From a checkpoint of a small image embedding model.
Model: 2.84M parameters, 32-pixel images, arch mlp_mixer, activation swiglu, patch size [4, 4], layers 12, width 192.
Data: 195000 training examples, 40.2 epochs.
Rows from block 5 of a small image embedding model, named by matrix and row number. Rows with one number belong to one neuron. Each number is 500 + 50 x the weight over its row's rms, rounded and kept within 0 to 999. All counts start at 0. Numbers have three digits each.
After each neuron's rows are labels from the 100 images, of 14848, where the neuron reaches its largest size: "colour at peak" is the nearest of a few named colours to the mean colour under the peak; "top examples" is what is common among them. Only what is clearly more common there than usual is listed. The data: seven-segment displays showing three digits.
# gate: MLP gate (model.blocks.5.mlp.gate.weight, 384x192), inputs 0-63
# fc1: MLP up (model.blocks.5.mlp.fc1.weight, 384x192), inputs 0-63
# fc2: MLP down (model.blocks.5.mlp.fc2.weight, 192x384, transposed), outputs 0-63

gate.368:533421490481541537430511504500553503446537536604535551546574565563450546564520484526574449535480562471565475481608431541539440508405464575456470599543596548542518432477565431548584484500492505
fc1.368:535484451532501473405541411438572467550424513488505441559492510404437520416448495501390606466552404422492474494452490465437570455617584410485489529481490502386563506514505498541497492503573519
fc2.368:461434396603523570501642512573468597529514434465521467511439432495501541492518580428515529497506514502461534399479455497438513497447432446500436567446596593429448515588518563501438490575455462
colour at peak: black
top examples: the digit 7; red glow; third digit: 7; third digit: 1

gate.20:551438446516501533496527555646535403522478541460587448390534545515496525500586456410515572541461509465513535529432521408499534508486516543618535482417473469497499560481473557499578535593574566
fc1.20:589462472460500584426378585530562571574501557485550496368497409518465538519561517486448494550469465556551565540459509459527511532484528458515573486445505517460478534474478540511588435543540526
fc2.20:504464520602497561490479490462497555381477494498498500460500509538544506432470513456506529408479492447437532462494502604403568517560441491504514497465410531391517514491587514438431481530468530
colour at peak: green
top examples: the digit 6; third digit: 6; green glow; third digit: 8

gate.79:594546470466373532516460578582501504512558388430440544528513521471531489553461443466517366430466580541528576393455519521504496527566373411514457523578517544535448544439476518421486506441483406
fc1.79:452509429411449436657490503452501431518538447430536473539454450513488496526508417426516521515456545540467505538429480572510484455567581505526497483536479486483536471478428587397446475556470497
fc2.79:532413443565509609569633547437589463513423437448566445554532498510421486498535425505501520559441494485403587495500498451521528545445504493499446463507433532491463486584493473510567524501529505
colour at peak: red
top examples: red glow; third digit: 9

gate.171:480476588566553605474432487527497525456492430573424549488424423499485453397548509525432530477467520570598416481555552474537510553510559362586466490495556593535510475541455528461453520485445503
fc1.171:512548498499471459482594469531488487484498440523547484505491629527535496524497558465559476456555477477433579448523474481570473500475477571460540552464493421490498570500516411518516424547476529
fc2.171:505554456409484489539604472537525563485523444420552463527510524488517424413536508432533497536483440557469413474601468466514390512497571593435484487472466456535504510442550589552521456453469515
colour at peak: grey
top examples: dark on pale; third digit: 1

gate.247:496467573511417645554485483488547529534521476458456487429465414580532420500457479432518408563499498587384507528476501551490517588366510464495391487517459531420594460536533534467507495545556531
fc1.247:571460603488482537548543435426556535509523524472536480529503551496529483591490555527453534441497521504422514452576495540486526501479518554579512516574471477540500479462613374556607416475517452
fc2.247:536445555444475532586476485496526548539551531423534440427517426554460382463441598438446481516542500490439543434591457438333566425539430467523520478584501514453525516470432461511558499494528406
colour at peak: blue; green
top examples: blue glow; third digit: 8; third digit: 9

gate.110:494528552579488538467508501527510526514519515460408580539459605578536474524397430493552551507544502554479509489432568501537480487505483553444528569531502514420492538455516496533514484474500520
fc1.110:402438538558455545506558533517498590491422504451545486544480512448510606562532514506539473527417513559539430456453494521478494571428513637483484500569431479517500460520445554518474463520483558
fc2.110:485592498518407406531397498402520539542516566490522474513472431538477489474483495498493588578525486547478486519426590498530480608490501509523538540557518471524533590547465478572569498477477433
colour at peak: black
top examples: the digit 1; third digit: 1; blue glow; third digit: 7

gate.225:533557383462499511528491589560581484482531418501555479521471420513468509469497558509490520542566475556466520533546574505479517418481458642490458501500511553485484537481582538504486458497539507
fc1.225:553464557528573396504490548457526545479544501409452527528468496593496454481514490482520496489595453545530567672483370493461514504524473517540488403541454574505498538497511436460456522497536514
fc2.225:479417440585499470421586461492574434583467506579544470510536556444424494529501456521459539486484470571473462502428580459453515501589450499447490634510528593510440492574468486546445485493439513
colour at peak: brown
top examples: third digit: 5

gate.380:592462479456530570546539495541448508531501506406571484524512539557448592489474399452416566513426518415490573522450516517419384488522447525625478553375506482570480520548505533548479495480531440
fc1.380:528483562511490547472543494527423502466441591442427500464499511533503514543496432394484539574396418504547430494532519486478574423495504492542511468538485535475517501469593529494553539455570428
fc2.380:554433488428547541415510478551529401482534496400609518508492450546592470437542589552407457536458413580508509452545518539455562586514424509620486569509486488451488440504468541451493601466510515
colour at peak: blue
top examples: the digit 8; third digit: 8; blue glow; third digit: 6

gate.80:574549443419475456622501509560585520509510328458478392627469488592570478494418414429521505543455484558532588546416506551604541524524530551475532529585482518523560451413563493468472506520483472
fc1.80:506603501447527569483504520510548485450465421473424464532466492429559469515435465542493452513481583543541535507443529476503437553538418407453547473484475497514578612477444468420535491496488432
fc2.80:446506567443510511485530512467524378526505488550586475415483461522497447513467493390525394472540472520446484538453454490444520498516459505551369454399435518524461521540508550483479468439435499
colour at peak: blue
top examples: third digit: 9; third digit: 8

gate.63:441451467512438585518452610494519443489480423537563490538536431466514491519487464504584563559604476505533474472446504411535501524566497399532435509563497559549536487483581429564510473555494618
fc1.63:522455626553506538490484540534423433413476520452510417498467466449460534458553483416480564532458480423418510501422465546540530407543474474503483495571497561525436525511546498490483433506518506
fc2.63:397539532514488537529485545476492493521466431411472497499433553446536572485441496482491522525456553431563572434485558485609446431492500474501482474503516527466594484469551541486491450529485454
colour at peak: blue; green
top examples: the digit 6; third digit: 6; blue glow; third digit: 5

gate.252:482496485500588498507525508550505548510410598542445473574448486576494419513485567558459456500456452502523484519441465557421545521431539445411527438472496476458556453471476524458524546567484551
fc1.252:464623533513537542440483428401485468424478470517509506482497464486496618533423493469469416451551482571412491604464433580473540465492425521503518506433492559497451562544497479447535502438473498
fc2.252:436512400612471450507453604564454516459470579559423529432488454558471484486369657508504551435452565508463480536583555525576606519499561434419555527507448508490479535477421471450460451557451534
colour at peak: grey
top examples: dark on pale

gate.57:504559495476435517506445468520469569553478509494588598566536404539478435533532533525544497548573427528547452486476553578581469506469484522637481452436634460510485536469439513403473560529486492
fc1.57:551532514493479448471563510519511533483493590445469513525517546506421494484537561461571489435501495615576479447468543643513491430474519571482487510539518562559433509469407461464515519624547469
fc2.57:485407492543515531474469535586549429479495581423532515475553609437460544497581477488483596440486494594504635574539456485454506536485480565457532433464487501547488541531543479477483511456482591
colour at peak: brown
top examples: third digit: 5; third digit: 6

gate.29:401512361513460402556501521544452411475503493497541478551575518473541476522433507441522507495480416488644507565493543529490522489508488614486518610516436473456506593464441475527533523524531509
fc1.29:413449519551524525456566402467561495539516479505502524485411443488500591494548462461404485450453530524512466529582500491490500526438481542555594410428478425378513524532509573514410462471578565
fc2.29:479565557472541579523476494562558479534510490548467570513490550501537530403521387512467441536489497460511461449518516544463360523532485494529496539473581438547592469425436521562479540445494542
colour at peak: brown
top examples: amber glow; third digit: 2

gate.193:500523501533538572470616611461433472436437506559470591501502502465441472512526480466543469490610520459579432457588468484515561546433506529533426453543569468475561432486465508427467455530474473
fc1.193:494466483487469474499400399564544469475500489446553446557541507552513505482535569594460527514403524519466541578385503421485467470600486434504597548493451462504501532561538475611535531480542522
fc2.193:446572495499431520492421492491496467513441385534523560421508529448491556493382556610432441526486482571526557482481481528467488522489426518493417489495591493485510471470468445466511495538590458
colour at peak: red; green
top examples: the digit 9; third digit: 9; red glow; third digit: 4

gate.173:549471464589474494518486540584484389559512424446522498556481565486502407542510475414559480515518517481462526515376481514579513528462455486449505522457481612521442477537509483485475552452498474
fc1.173:479506532423568440522473438459501523472488448472526576447523456525479509456521510490465414507527577536550515503461531509468435572417463436545554471499526430567511457502528560485436467491329449
fc2.173:604575469542474483549543473581473546521586523535551544553488508522487394603473528598521413492513505546491484481507560518456596519502501430601450469486444425546484507544449496622532537606581500
colour at peak: brown
top examples: the digit 6; third digit: 6; third digit: 5

gate.236:568577478509462430528477479492547600513451387469484511512537489505514432435527509545450608538519479518447533520518525506465473470502591503604543496489441536539497467526574457496459527506537626
fc1.236:499453542553499494514496566485566516525486493491489439465459452485566423507459526434577519516562518474566507484596490542500369453532396561476423546545508544500491476553551419481530477535489455
fc2.236:508511393507559459576446586414510580477463422510422401585444501490551488449444450432461486464457562550439565504515519515438478493525414552374472527469426478415517497577515554547489463500527591
colour at peak: brown
top examples: the digit 5; third digit: 5; red glow; third digit: 6

gate.132:462519481516483557458591534483371464506558502522538551553599605505481523527428426463592574582549527485476556534583545547415582536493507553472407394508514491510502549490500583540480498548528478
fc1.132:527512504467588469462504526581544495495486537483482414523477427433418512486458451482482593434427577531469453469610443401537600400518540487500507433548507586526524549456409507489517569472429471
fc2.132:528543581490445521546522508504439548610501474450427440514527483558474523500604518459464392483447562463541562420554545604574538572501503511439459446496496484548633511460587522455521465572602546
colour at peak: red; green
top examples: third digit: 4; red glow; third digit: 5

gate.356:477472542563572486518544522602440527449452506544467583507535545509504512425385464485516514442387588457487462496425484495588398534451530505472455478428589470517562381537447569487590507439544491
fc1.356:516559503421552490507589456548413489504530500472569524466525521522529549417453496427490497510421588468526471572515458456439539429514530466504552516436530415553444446602481479532586491463589512
fc2.356:448592522446558521477434493528491509541486542470569395461510446499562482536444484436591603488436433475503440527516512536506449374384543472449428474500525481476511504461465519456547500461517392
colour at peak: brown
top examples: the digit 2; third digit: 2; third digit: 7; third digit: 3

gate.298:585524515472452487502461489555542473455552511538579437616505499471544397530438507509522436531532427407462477391507433536454632528443509510500551464511475475472441488525510432423526475529552481
fc1.298:509548513461474454543450496574514431536501564491534573596520505458515527480519527449556542513500416441533577459511522440569582433548532450563508488435463509534523493537562393558520445462448575
fc2.298:466484586446506399525532532458473486464427417544431526511506502563414534467496467430556506498477464477532517572472578515477577576522578448476575493577527462560529489504584478492444532458411473
colour at peak: blue
top examples: the digit 5; the digit 6; third digit: 5; third digit: 6

gate.45:532525425484508555504424478458502503469483542443494554497535451486538518574444526590425333459505502523483501453592580538533522541543541515440464457541510577424495485586431501457495479446476436
fc1.45:442462591563505447545572606572522475580515470549430454450586484519507498444513374462509598533509549543544493471481414486486528487572536546561493412456397491504478487537546544546453551447508504
fc2.45:439437613499519393531380525493535440530519526534461480552490524457450574417486497549508500507537489489388482496418451540543472523427456490590522462466519476493526524550496562432524552497410534
colour at peak: blue
top examples: third digit: 8

gate.359:465576496490491531478501529571411448412507545593321540453494459471524489508415536519548513532593457462455531459508467440619432539479472570544544436518546599630495503524447520415423462479458443
fc1.359:529521405486478485532514477518475504505454510511444498602554519475468531425503488489469511465425422639545547563410499545447519419521489522476440443501477503525495409496486529521474542592456523
fc2.359:499510506616516479486522484493468486393526606438465523531550450432567468526437525621507495577514430558492575439548494513586595514472474448471492464431518551481538516546616453493479544529420430
colour at peak: grey
top examples: dark on pale

gate.346:596424538429485538493399546469492549511527478549580495486448508430502497564491550389482475527529524492529442435517518626534590533573504509494485521393547425493577579484608417509549495509486496
fc1.346:570514492501502396561508470467537530489456509407559513455456554480488501514491436474531512542464436492481429474455637584560529474513545528463498539439510415488541453501460454561463523668501359
fc2.346:572503523524454480476504473509553516532568515479397578525498544568498533541400421598470500453493521593597535508452536451512578448500522492585531498474473474597485508450497461513469487504448544
colour at peak: black
top examples: third digit: 5; third digit: 6

gate.204:550599469507471530514417574484424469544508462494481457561467555457566537422444472464571476496485453580587474464494504388501563408536599515479370543508538567578446517515551476457496464514461509
fc1.204:539399558565448480515515532462443505517397486373551448484546534555496582574529404422463446418455458525557459470449452525488485420521488632389429517605453527526440501584517499475529527436539550
fc2.204:459565443470484438489472540414464492551543536470584643448528495486481500597506493458501474506506474528538434522434466450482463435461523511503531544527428581573413460563563540469520498600553465
colour at peak: grey
top examples: dark on pale

gate.211:389517514518467493490539471557490492547540514434422492550545517545527528406520522532520492573447543488461457475609454436547496506563445523556549440488471469536501541486563494533551506513461536
fc1.211:511412403494454603476489496554471507477440517531435497424498486448554534410472565487481578385486577519546391472644525399504493443411555562474441474436521552510491466500476586468482547456498532
fc2.211:505432489491350461529506495617548467470482525471542433450588527567542516590480520523501600547485483552514533511529477553500574557513570496566489451502483388468421548490453396490500491552454466
colour at peak: brown
top examples: red glow

gate.301:514436529572627517516553420508502478525497549522456588532458459497511462516447476589525424502509418516431479532467462510475584482484541493464461445555466552509522408519473576444528471503439515
fc1.301:465466471451520423464568532466585604436452482488479553516551539412526475456485429527548532488536557621459500529460476483456481458442524522425509527522512549561524539472498398492538485491485516
fc2.301:500542447481568479487502432484526568478520530594460496460532505489475413511487581492451498556438449592532556456521517524492520513387544527606488500459538524484482576514392496447530456523418495
colour at peak: grey
top examples: dark on pale

gate.342:527509466510532509446435531526453622489439506544530478488475489427394474500479572578419541467432548465487527447541565530537470532468584507495449509492544558494571501487514512460564465535568447
fc1.342:475441444460551464481458476567532511560450563485539505419423562508488470506488546555537516461536489460502516373496484452459421482474623475554544418464476484507479541539498445477535457536494549
fc2.342:511526472482457516601533562471489406456454449445474448506578527500451460499534484514452497533517462512418503537554428519503522447507514566521547450651521544525460609409477487534431465456563493
colour at peak: grey
top examples: dark on pale; third digit: 2

gate.24:489496513495520470523484459465475468467489489503451466443471551440488415539495458529484564497487522466474480444452455495418466545493481456430394487460563369527481585472510467465429480553516514
fc1.24:539547495466426554511563513521503592525550381575524483474486567510513507392509364465452491441421496557536451492564546527500458367529479475391555423495561504490547484497540545543510448512484423
fc2.24:546454499520461469555435555416511490531413467611606562629388517616434537558550433556508499541553497483507553430429483574499490534483511423541518467494510481580491525516519518528523567501586507
colour at peak: pink
top examples: white glow

gate.379:482537536443581440437551548489503439534476480442453457586464462551496507597547494533580520548591441440542459543399475438522541479550464458555494548513410516600522533410441371466490490475508455
fc1.379:413516496569532520455463500474502481463521441508445531467436475440452472390531537481495606523430447529551469410534490561508481565489550513407510548490546496571554445581559507538497523519496517
fc2.379:550527502467492515477485443475435405522477454537584521526560577455413545451468513639483531474517462567574457429542469638483552517590487498515507511511466545515514456456452460540508510568490501
colour at peak: black
top examples: white glow

gate.260:430537403439494605492512505502550457609540521500453449447483472460502512515464458551477485554465466576485456432545452550508519567478539547440509568467442477512577473548474436517484499500533430
fc1.260:414481449490459486536504559492623511501528437487460492428478446498523482485423442406394494536493448524498501490572475403521521588490433426384554496475551517528522517490513461471557512563518520
fc2.260:501479436529525456484460429482431473519532498536437548467507537383526551456544449489483430503536537394465527502512451488537558461583448543533502462511520551498489575522443562549456589435608463
colour at peak: pink
top examples: white glow

gate.23:445516575412587548451572522508480455512521418511512491552472523508498455458440523512535537441546438566514521424502432467556513515589565462533492588454547455525509407457531432478513507415517457
fc1.23:449428437449532501492533557481440440559519470620544476596490507486465422569501531535453338470568536497430452495472437504507525477560586520357445599573455524520557535479453458501420389458561493
fc2.23:597487431510569429525547469506504550566506507507626524479503593547457550472525541435471541496508523482543478387470467459499385564426507493532488472481406533431464418564496531489529604529413490
colour at peak: green; blue
top examples: green glow; third digit: 8

gate.283:570467441428479572466475543571583498510528521434552573489450433554469548527540518520360532571483443494490469473530412438488552582522519479484539503527544475405552514547406537542525484436495454
fc1.283:548440446424505491522531566523584562553524591489535504483497577526446551530538488529500530550476449504521461497602458357559438531438608455567577565441544560441591491547410536559569536587536503
fc2.283:485524429578495612566534507572502502514528532572533566411524448533481526591454515428527507461459483490508563393429488518443526501465553510584513487440517501431528541573519349521503505525552523
colour at peak: pink; green
top examples: white glow; third digit: 2

gate.333:521532484528485462526570437427620522456501562560408490453580471511393504501514486542518520571556465458546488534630461529491491469524490528497538466470556495530466444513522498517381492426500575
fc1.333:573508568509520495418456537575551519498506439480490484505382505381541403474522482545407549462453495519497510404489484575521443499424591488524465415547474575458437520504512488405581563591506514
fc2.333:476424536566544603490460497462573447541523584458513570542485468471530579550372541441495428561584469484525414520484468501492555472595481501467517576509502468540484430472492498543536551456590533
colour at peak: grey
top examples: dark on pale

gate.195:543552466413486472394540530573538564520499462464512467529553451436458539546393480424493427449545488541518533391488524480447562455645539439447510582539522457523501561487524440486429521527450554
fc1.195:508523573564521509522458374552485486446514540514542528559483533646576463525496499474489512433542546417477550525515497522520539433444478539526558446450448505496517507546477611507600527529583435
fc2.195:524557543548404487465421469499525465562540469570468496539426595529543497522487561407415468503524533515577492496416482567478497487503501491620564603534628475485489526386542503458382486512522551
colour at peak: orange
top examples: amber glow

gate.42:504464583551494571475488525527495421536496516563565511519534562540548443564470529457460432608509612582422490442507464520558470568475504512469455601507506483559476532541487540560482592433518427
fc1.42:474513523420596487514452485528494446445511487579478504526493458533541460366572520501522621480477529409563474554521459519408449503543571447533535468459500602465571451609493472439488426495518583
fc2.42:503500540493489483605553448498504519527490493490518485436485467443495527435509575483496517479482523512438472480484547454536476462546488524433507503512541529529473425566373579468493486494605410
colour at peak: black
top examples: the digit 1; white glow; the digit 7; third digit: 1

gate.362:414534458458567489515444562515499513387554489499448535489424569526519559501516529516514462433590525444529407589444448544483474450478582385416604422476603408479452510474480535464531508498574517
fc1.362:566452530436568504466485502552626424457564503488455528537474532552516530510496490422479512490574435492443588521495465468536544427516498525446551487517499535473484392529574469454453514550602457
fc2.362:520411564550599561412515488543577558536507457527547540521522526463507613503587567442593327549609520397455507496519534499460479438458430443528482505540557497465522521466504457437461527520526459
colour at peak: blue
top examples: the digit 1; third digit: 1; blue glow

gate.213:553592414478482475543453521605429515521576478558463554513459485551498422481446425543385476543516470505522459542567480504501470525504653529470528489524508506499496465426516427495491508447376501
fc1.213:550492477464577530497456397512519530482491516487581546477521511468502462558544478535507470436490490544521411514518499524427388466504553419574488486491491446471479457522436537428471486458447426
fc2.213:484536538601435547640583595538549569542521493420462537564534468551470481498430538454568514506446421571475477566526601471438514593567523501521490432525459514563498431562502459472550518446496441
colour at peak: blue
top examples: blue glow; third digit: 8

gate.72:549521368525516567458493472479589402403528489457469501474490519542473545508490513533513488539567469514545559508531453461547531465506419523515526521569541386568462445529513522535456538528568453
fc1.72:540446474508397594462475528505536484500489533438565503503551536460460516389514480460527435532524382519495548505533577423464543547416494554430381522548544450531467496538475473518496503590534487
fc2.72:496562546558529463570495478537478488573592609585468486478487508468492476573463497591554526554396624505507375476543443461475497531488497508505498508527536494506399543460508528437600516442399509
colour at peak: brown; black
top examples: red glow; the digit 7; third digit: 7; third digit: 0

gate.186:498497531589481550467452442454531505424566469449482576471468472592489577591520489538576496514492443605462577447510529496532539572463535486466468531552502518502508603471575478557495542548512549
fc1.186:543440471538554500540573501425436523434457574519431443542495637509520475492539561453528496464560488603531507525565511484511415521483572534537562445568566649594551402447567506472424471518407463
fc2.186:409499569412463477504573430507499479516491517491523458545528465513478498686475488541571503488486470536482564488458451564585528509444585546496524510507471481407515507427413448453443497510491513
colour at peak: black
top examples: red glow

gate.150:422507483577489405449536446536505408544504591556518511530504401427479484497534542545534531436499488405492516538527511497385474535484461541492369557499547512511455408489438521541546521540487511
fc1.150:504542535500451483450505436490473496529457491504498527492417375408551472580533580513468578515428484634454477548471514522413393435521516552464438571500475451541518483505453434565475509588463562
fc2.150:538454437474573470489453472519476508492587410522569525478518477500585527411554521539511440502485572588584522430509441456564478465489468581557609510531443558426489522487465547523565476595439472
colour at peak: green
top examples: third digit: 9

gate.10:482517447475430493474500568567464513580499503509452567496438524540414464499522475519511482492536486553505551502486512427531486565517485491509377553505511563464525517429529481541545509506496562
fc1.10:395479604556524537449498409413505495434497515557577494511531562470581567458470501463472430556520490540428529468558465554465558451483472450553545499560552509530480452576633507526440489399497370
fc2.10:528450502482380495508396490522478554492594528477550458518498565518504391518558531560587461453504486511581462500572530387504487542535398486467569522514454518543541511494481545447458535517592518
colour at peak: brown
top examples: the digit 3; third digit: 3; third digit: 2

gate.314:575528456493488537529543430440540476523402523472458534531397407526477452521455470528553597537482477489588525493399518521485529474513592532467379517610474527487570484432491521425493502571558501
fc1.314:546430491645414501485474591471519534483540423486548532574478569480540591542570560477608520479539451527484521606585525490547462445503465508526525568527501544551385504580519473469479517465540609
fc2.314:590551495511407488480426478552520519503504551509518511446490444505505533572553503514530636529469542457508448466473555455470437547473562403439536552490569460478505574481499508500507440510543497
colour at peak: orange
top examples: amber glow; third digit: 8; third digit: 4; third digit: 9

gate.52:528451480579464552486536449527538567524578448415475578444487541459472518476446557502535517529523453574544486460512613572504483488481495441446477439484555468548540483470567365542398540491487556
fc1.52:438472419517501441516479517438551588476513538507488517436565455430453562544542521549525559474481573609449513486488531561394456505515458567417555542474534535525528428470508487508513526672511528
fc2.52:457520579527470446403493467433546428459509530459558542524481389512405585418493443617442583523457472482525493485509580457481484494519594454454518538502560536515491545433615472437525434539530531
colour at peak: green; blue
top examples: the digit 5; the digit 6; third digit: 5; third digit: 6

gate.334:474417483491539522511522442517461554561518516563539565461541474483478467452481502494489458582519431548525485441497440513441456504500518518524492390466543380479536605545489617579529479521461507
fc1.334:491616516451454483448445589428522510516491501526372448523537524525626583494632514460426530476504541511526463526462527483522548502490525461450588477476509537460508390511450456459414439477584466
fc2.334:446477527542443471517434618541483568511497493455475444494524558547570610462594528486493502523481491428497447538506482480586474528538571525452484548522398533467448477541411463572528484458452498
colour at peak: blue
top examples: blue glow; third digit: 8

gate.224:487515520570476531545338509518538548538511603397515602445602476408502559508492538459534463505505463511493503458581542501443484494466491551477475498387467489515544488531525492468622482522528509
fc1.224:391445521510553617558406514452542523484478474495500518462385520536500580519406443488467434480437538441473492562576555513480476616475469493516454465523467443493477514469427582414460496500473449
fc2.224:547535490589499517551494524557418554425534549551573509493473470471515498602480552505439449525499508535511567548477560508514469472442531435507478572456504483574526575543455489600527480520545484
colour at peak: brown
top examples: the digit 5; the digit 6; third digit: 5; third digit: 6

gate.174:489407457503461535457504431498425496449450458501576493451476555574495517583497509462546541475534541488421504539507407485537560473526494468555478521396510583490503516446515539451455513523536584
fc1.174:510435498537487555473466586447603541427536445500481471494414466487514490589464533453424579499556475411477561440461524632507491510462504549491440481485557506444467520496485427552520497492476511
fc2.174:482508409563546502504438569505545487461432464405455606453425440536578512493420607425437541476593529462484513531421539452416432479484569575551471498493447461448455525497555517480509495491511454
colour at peak: grey
top examples: dark on pale; third digit: 5

gate.163:442548552495405481496446551488595491466550511480478464498410527521608553613415483498491383528502485524519490412515529430553480527490492483518464486478481507516546471464460606511374547513575514
fc1.163:437452517551472542515476528569537416499522590453528411508422566589539581533446529493475465551535491532477466463513465508513524576508509478440456493502536549537439441498481528562500522551624547
fc2.163:480525454430489512479402551506514528523498501459460461573475548566569505597485528554472547644435467573488493525561487440561556571493532513464474536553459560516491545534491519525529522552482513
colour at peak: black
top examples: the digit 1; the digit 7; blue glow; third digit: 1